config.yaml
model: "multi-label image tagger"
dataset: "pen-drawn characters of a made-up script with 800 signs"
train_examples: 197500
image_size: 32
crop_scale_min: 1
horizontal_flip: false
color_jitter: 0.1
cutout: 0.25
arch: "resnet"
norm: "batchnorm"
activation: "mish"
depths: [2, 2, 3, 2]
kernel_size: 3
stem: "deep"
avg_pool_shortcut: true
dropout: 0.1
widths: [64, 112, 192, 336]
num_labels: 9
init: "small_normal"
residual_init: "none"
optimizer: "normuon"
muon_scale: "match_rms_adamw"
lr: 0.0043
momentum: 0.95
nesterov: true
orthogonalizer: "polar_express"
adamw_lr_other_params: 0.0009
l1_shrink: 0.003
steps: 10500
batch_size: 64
epochs: 3.4
lr_schedule: "cosine"
final_lr_fraction: 0.05
warmup_steps: 2100
weight_decay: 0.05
adamw_weight_decay_other_params: 0
Rows from block 3 of a small multi-label image tagger, named by matrix and row number. Rows with one number belong to one channel. Each number is 50 + 10 x the weight over its row's rms, rounded and kept within 0 to 99. All counts start at 0.
Before each channel's rows are labels from the 100 images, of 14976, where the channel reaches its highest value: "strongest on" is what is common among them. Only what is clearly more common there than usual is listed. The data: pen-drawn characters of a made-up script with 800 signs.
# convs0: first 3x3 conv (model.blocks.3.convs.0.weight, 112x112x3x3, each kernel summed), inputs 0-111
# convs1: second 3x3 conv (model.blocks.3.convs.1.weight, 112x112x3x3, transposed, each kernel summed), outputs 0-111

strongest on: dark on light
convs0.2:48 49 47 47 51 24 56 52 55 56 61 45 51 58 47 61 52 40 58 58 50 35 55 53 54 41 34 52 55 55 63 47 49 49 52 19 44 53 61 61 36 58 61 35 63 47 52 40 60 48 47 43 54 43 42 48 41 59 49 39 54 29 43 65 46 53 47 64 39 50 57 62 34 52 58 38 38 68 62 24 58 61 45 45 42 68 42 40 57 60 46 52 59 31 57 43 59 45 42 34 57 57 60 65 49 54 31 57 29 48 50 43
convs1.2:40 65 65 55 39 44 47 58 58 55 67 43 46 21 52 57 50 42 52 47 40 50 49 61 43 61 48 52 48 40 50 49 69 50 44 39 40 55 45 45 60 40 50 63 44 57 46 56 35 49 47 55 42 53 42 50 49 53 42 19 71 59 52 66 47 40 41 55 42 59 30 61 44 47 43 44 28 33 36 52 46 57 27 36 31 40 59 54 52 38 55 65 43 33 42 46 38 53 55 47 52 48 52 57 52 44 35 47 37 41 40 57

strongest on: thick pen
convs0.104:62 37 44 44 61 38 57 51 44 48 49 38 32 41 48 56 50 56 37 59 50 55 39 50 65 59 48 57 45 50 51 59 56 43 55 49 54 53 30 21 53 48 51 38 45 46 38 73 50 60 56 34 37 41 60 46 36 37 35 51 41 57 36 39 43 56 44 48 58 44 29 60 45 45 62 55 63 67 52 42 65 40 43 46 51 57 50 47 47 26 36 42 48 52 59 27 46 37 55 45 38 41 51 37 57 56 51 41 48 77 49 53
convs1.104:58 33 44 68 43 55 37 62 41 50 45 57 54 56 56 43 21 36 49 39 36 69 40 46 53 34 42 35 51 42 44 64 53 58 61 52 30 61 43 54 42 59 59 62 55 58 63 41 43 29 49 40 48 56 50 40 72 51 60 49 46 55 31 44 60 59 50 50 61 57 47 59 37 49 38 43 40 67 60 62 39 36 53 55 51 38 52 41 52 54 41 35 65 54 48 51 55 60 50 46 51 34 53 57 40 51 56 40 41 41 57 30

strongest on: four strokes
convs0.91:46 45 54 30 48 43 49 64 48 19 51 43 55 59 39 24 67 55 62 47 60 68 52 39 48 42 53 24 45 62 31 46 45 44 64 48 54 52 37 43 42 41 33 34 32 67 53 57 46 39 58 61 55 59 47 56 59 57 47 42 32 52 69 32 50 49 56 44 43 52 51 41 67 50 41 41 48 48 40 50 41 49 45 50 49 38 45 64 53 36 42 37 49 50 59 58 51 56 55 47 47 44 38 46 38 50 32 54 35 48 54 54
convs1.91:47 50 48 38 51 52 54 51 52 58 53 60 62 68 47 46 78 52 19 45 45 38 77 75 25 41 41 48 56 43 39 67 47 63 40 59 50 51 56 53 52 45 54 40 54 36 45 49 50 78 46 49 53 65 55 53 52 41 58 45 61 57 58 70 46 53 50 41 53 48 42 52 51 68 52 43 50 46 40 44 32 54 54 60 59 45 55 51 62 67 56 58 34 56 42 54 47 48 47 55 38 47 40 57 42 37 50 48 48 64 58 41

strongest on: four strokes
convs0.67:51 58 41 33 44 38 30 34 60 66 48 48 64 30 51 52 62 46 54 59 41 45 40 46 57 36 44 55 33 52 47 38 63 47 61 51 85 48 62 61 46 35 41 47 65 57 48 56 60 41 49 50 54 73 54 54 48 50 50 54 41 57 68 60 68 60 52 45 59 40 45 63 47 48 43 32 51 55 53 60 55 54 55 66 40 32 54 61 55 54 53 35 44 40 58 48 47 53 54 37 51 51 35 45 53 50 43 44 39 36 31 38
convs1.67:65 52 55 43 32 42 36 49 52 40 32 42 62 47 49 57 57 55 48 60 46 55 40 55 50 54 35 39 38 58 44 45 39 77 54 45 42 45 35 57 52 35 59 66 47 35 40 64 40 47 29 41 43 44 32 48 47 39 55 37 48 41 67 41 53 50 56 40 46 59 46 44 37 33 52 46 52 50 42 55 72 55 63 42 45 53 52 34 56 40 41 69 35 42 42 34 49 53 42 49 47 60 48 58 48 41 42 42 31 47 32 64

strongest on: thick pen
convs0.31:55 60 37 43 52 41 51 46 47 61 41 52 50 58 53 46 63 53 65 53 62 72 34 42 36 45 42 45 48 36 62 35 57 47 50 40 58 41 47 36 34 62 44 41 44 54 16 47 48 59 50 56 61 51 55 42 74 57 54 50 51 52 63 28 47 50 41 47 54 45 57 48 48 45 36 56 69 50 40 66 39 48 60 56 46 49 44 34 53 29 47 43 56 50 43 64 45 59 50 55 51 35 63 66 40 44 55 56 59 32 32 49
convs1.31:51 44 62 51 46 55 43 55 36 54 57 58 50 45 49 34 62 51 21 41 31 34 65 63 34 58 51 60 47 43 47 66 61 73 34 52 38 54 53 57 43 53 53 40 47 48 56 47 49 49 55 49 45 63 45 50 45 45 38 50 55 51 52 59 52 53 39 30 46 54 32 49 57 66 39 51 42 37 68 33 47 44 53 64 53 45 57 59 78 62 48 53 70 46 56 53 45 47 58 38 45 38 42 47 35 46 71 45 52 68 46 46

strongest on: thin pen
convs0.8:29 54 48 45 45 56 52 21 53 56 60 43 43 50 51 43 64 28 25 54 37 43 61 75 57 54 72 27 50 54 42 42 49 26 53 67 54 37 57 54 61 45 67 51 31 54 45 63 44 42 55 53 44 47 47 65 48 52 45 54 48 51 46 52 45 38 48 43 53 45 51 38 59 51 59 48 57 51 45 38 33 60 48 45 47 39 40 38 50 43 41 43 54 62 55 51 43 33 36 52 48 58 49 40 55 60 44 30 60 56 51 53
convs1.8:43 39 44 63 51 43 34 78 50 43 36 46 58 26 43 58 30 66 52 48 64 55 49 50 64 47 46 48 49 34 52 40 51 34 36 39 37 69 57 53 43 40 47 63 66 41 51 35 66 34 35 47 55 47 46 48 38 54 29 55 40 57 58 61 57 56 55 45 52 46 67 63 48 45 28 56 53 39 56 43 48 53 53 45 64 38 58 47 46 61 50 52 55 60 41 47 40 47 45 51 34 50 39 53 30 49 40 38 40 55 43 53

strongest on: four strokes
convs0.73:57 57 62 52 46 24 75 61 50 44 54 45 37 43 42 55 51 64 54 53 55 52 47 46 58 55 61 56 38 59 46 52 51 49 46 31 47 70 46 48 48 50 45 30 79 48 54 50 58 55 53 55 58 69 55 55 44 57 47 59 75 64 57 47 57 61 64 69 55 53 53 67 46 46 60 40 55 57 52 48 56 51 48 40 36 63 38 55 61 48 53 59 62 37 62 55 70 54 47 66 51 59 42 68 30 60 56 49 49 62 44 53
convs1.73:40 52 57 42 43 44 51 57 57 40 48 53 53 60 50 37 55 62 26 50 31 38 51 58 44 50 40 47 48 61 38 33 62 70 48 55 54 57 42 43 41 30 40 63 45 52 25 34 44 59 30 41 47 56 51 48 54 47 33 39 60 42 40 56 60 54 38 43 31 38 48 49 46 52 44 39 39 41 57 49 44 37 42 44 40 38 41 31 43 44 48 63 48 38 25 35 47 54 51 47 44 51 47 32 35 52 43 43 59 40 58 39

strongest on: thick pen
convs0.50:65 64 56 47 30 43 67 55 58 52 41 42 45 56 53 33 50 59 59 44 47 55 22 45 50 43 55 46 46 40 48 51 56 59 49 44 51 53 51 30 43 51 56 61 38 78 33 63 40 44 59 55 53 59 42 62 43 42 37 41 51 43 65 40 61 50 42 41 52 42 53 56 26 35 43 58 46 48 60 57 47 51 49 53 57 41 58 33 64 33 50 46 46 51 57 54 40 64 47 31 44 53 51 71 47 64 52 59 49 44 25 55
convs1.50:59 36 51 51 60 61 57 44 39 56 58 53 50 33 34 38 64 53 54 50 46 51 42 56 40 63 45 56 42 60 35 48 51 48 35 42 59 48 55 41 28 51 55 33 65 45 73 51 60 74 45 46 16 48 44 51 37 41 57 51 60 52 28 55 32 50 55 37 43 56 51 53 49 49 53 41 51 43 50 52 40 52 38 60 40 36 56 40 51 35 47 53 50 44 48 52 76 33 44 51 55 47 47 41 65 47 48 49 60 54 29 43

strongest on: thick pen
convs0.60:36 65 42 43 49 40 60 49 49 33 48 41 40 40 42 35 46 32 44 58 48 37 58 55 54 39 37 47 57 39 47 37 46 50 57 39 54 35 44 48 44 51 55 45 47 45 56 65 44 53 49 42 60 61 32 52 49 52 32 60 34 32 47 52 46 49 63 56 49 49 52 55 38 45 59 38 39 66 49 57 48 61 43 55 38 38 68 41 40 31 40 24 44 35 69 36 41 41 44 37 44 44 50 50 52 57 31 46 40 43 33 29
convs1.60:50 35 41 42 36 61 47 44 55 64 59 42 62 51 42 60 37 35 68 58 49 57 32 57 67 53 46 45 32 59 43 51 50 49 68 50 60 48 55 54 53 64 74 72 56 57 37 61 46 45 59 38 53 68 56 34 50 51 62 58 44 48 48 51 47 52 80 55 55 40 44 40 57 49 45 45 57 61 62 51 51 55 52 62 48 40 50 64 52 55 30 69 54 53 58 44 40 57 55 71 40 48 58 66 62 60 59 57 47 44 52 42

strongest on: thick pen
convs0.94:57 49 44 45 44 48 53 49 45 21 33 45 48 51 46 52 53 51 43 49 45 69 53 60 36 39 37 38 49 60 50 51 50 39 43 09 55 46 55 30 58 54 48 44 34 69 42 46 50 52 49 32 36 39 66 52 56 49 57 27 75 38 40 31 36 46 62 45 52 51 45 69 45 29 49 50 39 50 59 53 46 40 53 50 55 51 44 50 43 52 56 54 52 39 51 55 41 57 47 50 56 56 45 45 36 45 53 55 49 56 54 39
convs1.94:56 41 61 61 42 54 57 66 43 65 38 55 58 29 54 56 49 43 57 40 54 56 43 44 61 41 56 53 45 51 39 76 48 60 63 41 37 42 56 50 61 62 70 38 65 42 56 46 41 32 26 51 47 54 47 37 53 45 35 23 49 57 51 45 68 51 41 63 42 50 53 49 50 24 57 34 59 70 53 40 53 60 48 28 42 45 49 49 53 55 57 52 56 59 49 59 58 68 43 43 42 55 56 47 60 46 40 43 53 53 47 49

strongest on: thick pen
convs0.93:32 46 45 39 39 44 45 39 39 44 34 47 58 51 48 55 51 45 44 54 39 58 37 59 57 39 56 36 61 49 50 42 49 28 44 50 44 31 72 37 52 35 55 51 42 50 55 43 47 48 49 53 47 48 54 16 51 43 53 34 72 45 62 51 54 51 45 47 44 36 45 52 30 57 46 57 48 41 41 49 40 27 44 50 46 45 49 44 48 29 46 29 43 51 42 55 46 41 43 48 40 52 44 40 54 58 52 34 23 36 37 39
convs1.93:30 44 60 60 51 56 53 43 57 52 56 40 54 39 64 46 38 44 36 57 62 58 42 51 68 42 31 56 50 77 27 47 67 52 66 43 36 53 59 36 40 42 71 26 51 34 51 51 55 48 48 53 49 57 50 32 57 61 54 45 34 43 48 46 55 54 51 51 57 36 57 44 38 39 53 40 44 52 46 41 39 52 46 50 59 47 43 54 40 35 50 73 46 52 50 47 59 29 43 50 44 53 42 64 46 37 34 43 64 41 45 53

strongest on: thin pen
convs0.85:34 50 57 50 61 55 45 49 57 56 45 53 51 32 53 56 33 26 43 51 49 28 55 57 52 47 47 56 61 60 51 34 49 37 68 62 53 45 49 71 51 59 52 47 54 21 69 54 61 39 46 57 40 56 50 42 46 60 53 60 54 59 48 63 51 52 45 73 54 60 58 59 62 49 58 40 61 49 58 56 59 64 49 33 54 29 49 62 46 42 49 59 46 56 45 36 45 45 44 46 42 62 30 33 63 53 43 26 45 51 51 42
convs1.85:48 50 54 38 23 44 43 35 52 59 63 38 49 58 52 60 56 57 44 53 33 64 36 30 56 46 47 41 45 48 50 54 38 58 41 37 41 54 51 42 50 47 35 63 41 70 45 38 44 64 47 53 60 40 39 57 61 27 38 54 39 58 47 50 33 49 60 37 55 43 58 50 40 56 42 72 44 25 41 43 30 48 64 45 46 54 38 29 41 51 35 61 50 60 45 49 58 53 35 48 40 58 48 50 44 51 44 45 46 41 55 43

strongest on: dark on light; thick pen
convs0.48:46 49 51 40 54 37 51 39 45 55 40 45 40 39 61 60 44 51 65 60 45 56 41 48 34 56 39 60 22 48 58 37 56 46 40 45 58 47 31 49 47 64 31 47 73 61 30 56 52 69 39 42 49 42 65 38 46 64 43 73 59 52 65 38 42 59 56 46 49 64 41 56 45 40 49 40 45 42 58 46 67 47 58 41 42 56 33 32 57 31 31 42 45 50 49 45 44 58 50 38 54 49 45 50 50 56 56 61 52 56 37 45
convs1.48:61 49 55 65 41 51 68 62 51 34 28 58 50 38 52 52 47 53 58 58 46 50 52 47 41 50 53 64 54 38 45 53 61 54 43 38 37 51 48 52 35 48 45 52 52 50 57 34 43 45 62 57 57 31 53 50 80 42 55 53 64 42 44 45 56 42 50 37 53 60 48 71 57 35 56 35 53 54 47 44 49 51 36 46 39 35 42 45 59 54 29 55 63 61 57 43 52 64 47 49 49 41 49 49 49 23 48 28 36 69 51 72

strongest on: four strokes
convs0.27:54 49 39 38 29 32 38 52 42 44 38 48 43 49 46 55 54 50 39 53 40 48 66 39 51 46 25 50 39 55 48 57 46 64 69 44 42 49 60 46 56 47 48 44 46 37 36 47 51 42 38 39 40 76 44 50 43 54 35 62 45 49 53 47 58 57 77 50 52 46 40 74 44 58 47 35 49 37 53 47 47 61 30 66 31 39 43 57 48 62 54 52 42 49 28 54 55 47 47 50 49 42 49 40 52 43 37 51 51 26 40 46
convs1.27:65 58 62 65 51 46 36 63 54 46 60 51 61 59 41 33 56 53 43 58 53 49 44 47 48 47 44 54 39 43 54 37 35 56 31 50 51 52 31 56 51 38 41 48 50 43 62 58 49 50 53 57 46 51 46 76 58 35 51 48 51 49 46 41 52 48 39 48 48 40 64 48 52 38 25 66 55 62 62 56 38 57 37 39 29 63 34 52 39 56 40 48 44 38 44 44 38 32 45 47 30 55 36 66 37 50 52 50 39 42 23 58

strongest on: thick pen
convs0.26:42 44 51 49 44 49 42 39 54 62 63 50 43 57 51 40 57 30 34 52 46 30 21 63 54 48 36 53 59 45 45 54 55 50 45 45 48 40 45 55 26 65 62 29 47 46 35 41 46 52 49 44 48 50 59 23 34 51 46 43 42 46 44 57 45 53 64 51 42 52 43 50 50 52 68 42 38 52 58 54 63 71 46 54 54 43 59 29 52 30 51 50 58 46 44 37 47 37 46 39 43 55 25 44 41 53 34 43 47 45 44 46
convs1.26:48 51 55 56 55 49 45 63 39 45 59 50 46 50 37 48 25 29 48 53 49 55 53 56 54 48 48 60 30 53 40 53 62 48 72 53 53 55 52 35 47 51 56 30 45 47 64 62 59 44 50 46 46 65 58 33 34 46 69 63 49 55 49 51 58 50 53 61 63 58 47 46 49 42 53 48 48 64 37 32 31 42 47 64 58 42 43 61 73 18 45 47 53 51 40 49 53 37 47 53 52 50 68 45 61 50 65 43 49 60 68 64

strongest on: four strokes
convs0.37:59 58 44 32 43 28 24 35 43 70 42 45 64 49 46 60 42 49 54 63 55 55 33 47 50 52 22 44 48 40 61 39 51 60 34 49 51 43 61 61 39 58 35 43 60 43 56 57 56 60 35 44 57 48 46 35 46 55 39 47 60 48 51 46 43 50 50 47 53 45 38 61 49 53 61 51 38 35 49 47 49 47 67 59 27 49 51 40 45 51 45 53 43 44 49 61 48 73 56 48 55 38 45 41 48 36 36 71 54 29 46 50
convs1.37:53 29 42 55 52 51 39 41 53 53 41 35 58 62 43 54 30 61 51 38 36 46 50 57 49 48 29 56 24 52 50 44 45 71 44 61 47 50 46 53 48 59 48 52 51 36 60 61 29 30 48 51 57 38 44 48 50 58 42 49 49 39 52 45 58 49 58 47 43 43 46 44 49 50 25 30 55 61 53 63 62 51 29 47 37 51 49 56 46 40 27 56 29 49 61 30 53 62 51 44 45 57 38 50 59 37 37 54 54 50 40 65

strongest on: thick pen
convs0.51:47 70 50 47 44 69 50 37 50 41 42 53 53 50 64 25 62 39 49 48 37 49 51 36 41 57 34 55 34 46 53 64 52 45 55 59 45 44 64 48 49 52 45 53 40 67 39 49 54 26 45 51 45 67 46 58 47 46 47 61 62 39 68 32 57 49 35 46 55 35 32 51 48 33 35 65 51 37 42 50 60 32 44 46 49 35 44 43 48 51 46 39 51 47 50 45 37 64 46 47 54 44 74 56 58 46 63 41 47 43 65 65
convs1.51:48 42 55 41 46 39 44 60 48 58 50 65 58 53 50 63 55 35 48 52 70 33 57 35 38 49 36 41 29 48 59 45 55 60 39 29 47 48 63 50 47 47 56 43 49 59 50 62 43 59 48 49 51 49 43 48 46 47 45 44 45 48 40 65 52 34 55 45 42 46 57 40 43 40 43 37 34 46 27 55 45 50 42 66 74 54 45 48 51 40 55 59 57 42 52 57 51 25 46 65 42 53 38 71 48 58 37 51 38 47 44 15

strongest on: three strokes; thick pen
convs0.61:50 55 31 29 40 41 59 44 40 62 28 55 44 53 46 48 53 57 44 61 51 34 40 50 34 58 43 38 47 44 40 48 44 51 49 43 37 40 52 57 59 53 44 62 43 62 56 60 52 47 64 64 48 50 60 45 49 39 42 39 76 49 42 34 61 46 47 49 40 41 50 53 54 18 55 37 31 40 50 53 42 28 54 54 64 52 33 44 38 42 41 58 42 63 47 67 48 57 50 35 45 52 42 33 42 51 35 45 52 56 51 39
convs1.61:55 44 42 52 75 75 51 54 42 47 38 59 36 45 36 46 47 34 47 42 43 51 50 34 64 59 49 50 48 40 40 60 43 57 50 34 48 55 30 50 42 56 55 66 50 46 58 47 43 38 23 50 50 49 40 43 52 41 48 46 42 47 49 59 52 68 37 58 57 35 42 33 52 37 45 42 61 45 53 72 38 50 56 38 46 59 59 50 53 52 38 38 45 40 68 50 64 47 56 48 47 47 50 37 79 46 63 50 68 53 43 45

strongest on: four strokes
convs0.49:40 41 50 49 48 70 45 38 42 38 28 64 79 47 50 52 50 31 56 54 46 56 44 45 51 41 56 32 46 54 41 38 50 48 50 60 37 43 70 53 42 51 49 42 36 57 54 46 52 55 48 56 50 50 63 48 56 42 45 41 61 31 50 57 42 40 45 36 45 24 58 44 33 50 35 51 42 41 47 45 30 60 59 74 41 38 49 49 37 52 48 38 51 52 45 34 43 53 69 67 56 55 45 40 63 40 47 37 38 41 50 50
convs1.49:27 54 55 36 44 29 32 47 72 48 43 43 46 49 49 54 37 52 40 48 56 42 56 27 61 53 35 50 53 69 39 51 54 51 72 28 46 68 74 35 47 42 48 47 60 49 52 48 47 43 42 57 61 59 45 44 64 52 52 42 49 46 47 38 55 52 44 38 43 33 60 52 57 38 48 52 47 34 56 41 45 49 59 47 43 49 49 33 47 46 53 73 51 46 50 51 52 50 51 46 51 71 45 39 29 48 37 47 55 30 40 53

strongest on: thick pen
convs0.107:58 42 46 41 45 45 56 37 44 31 48 49 53 28 42 47 37 51 58 51 46 88 32 58 51 49 59 42 49 55 41 45 42 39 54 48 43 41 40 59 47 35 48 47 50 39 42 54 48 42 39 32 59 43 45 47 40 42 49 41 42 55 54 47 48 54 46 41 53 49 29 44 66 61 53 62 42 49 41 51 21 37 58 37 64 62 65 24 58 40 40 39 56 47 46 51 49 39 48 55 54 62 46 48 29 50 41 61 59 57 47 44
convs1.107:41 43 64 73 55 51 46 53 65 38 57 47 62 57 66 34 61 57 57 48 64 48 48 52 46 35 55 47 39 47 46 49 48 47 28 37 71 48 59 57 41 50 53 31 46 48 59 37 48 53 49 59 38 26 47 57 56 44 28 56 37 45 46 39 54 42 52 40 32 45 65 42 41 46 52 56 48 58 55 51 55 39 56 50 46 47 45 33 47 46 66 54 67 44 37 60 71 33 29 47 49 60 37 57 54 38 64 54 47 64 53 46

strongest on: thick pen
convs0.86:46 30 45 48 62 39 45 36 50 52 42 48 51 72 47 57 47 61 65 51 57 37 45 47 41 51 31 39 49 38 73 44 45 71 48 36 48 38 69 37 41 51 46 60 35 37 52 45 50 53 54 56 58 58 38 43 53 40 36 45 84 57 58 36 55 46 48 51 37 24 50 63 42 43 44 47 54 54 48 61 48 40 60 50 38 55 46 56 43 50 54 44 51 41 41 46 49 42 46 35 47 52 22 31 49 49 44 53 51 45 46 42
convs1.86:47 51 46 46 38 41 35 61 44 54 28 60 39 50 47 49 51 45 47 49 50 53 44 35 56 57 55 47 56 52 47 50 46 64 49 60 30 59 51 58 53 47 54 38 55 21 48 58 52 45 36 43 37 42 36 54 51 45 58 51 36 37 42 33 53 44 42 46 59 39 48 41 56 38 59 50 54 48 49 43 36 43 48 34 18 46 47 60 55 54 42 60 49 35 50 42 74 39 55 42 47 54 41 59 72 58 73 38 47 24 55 54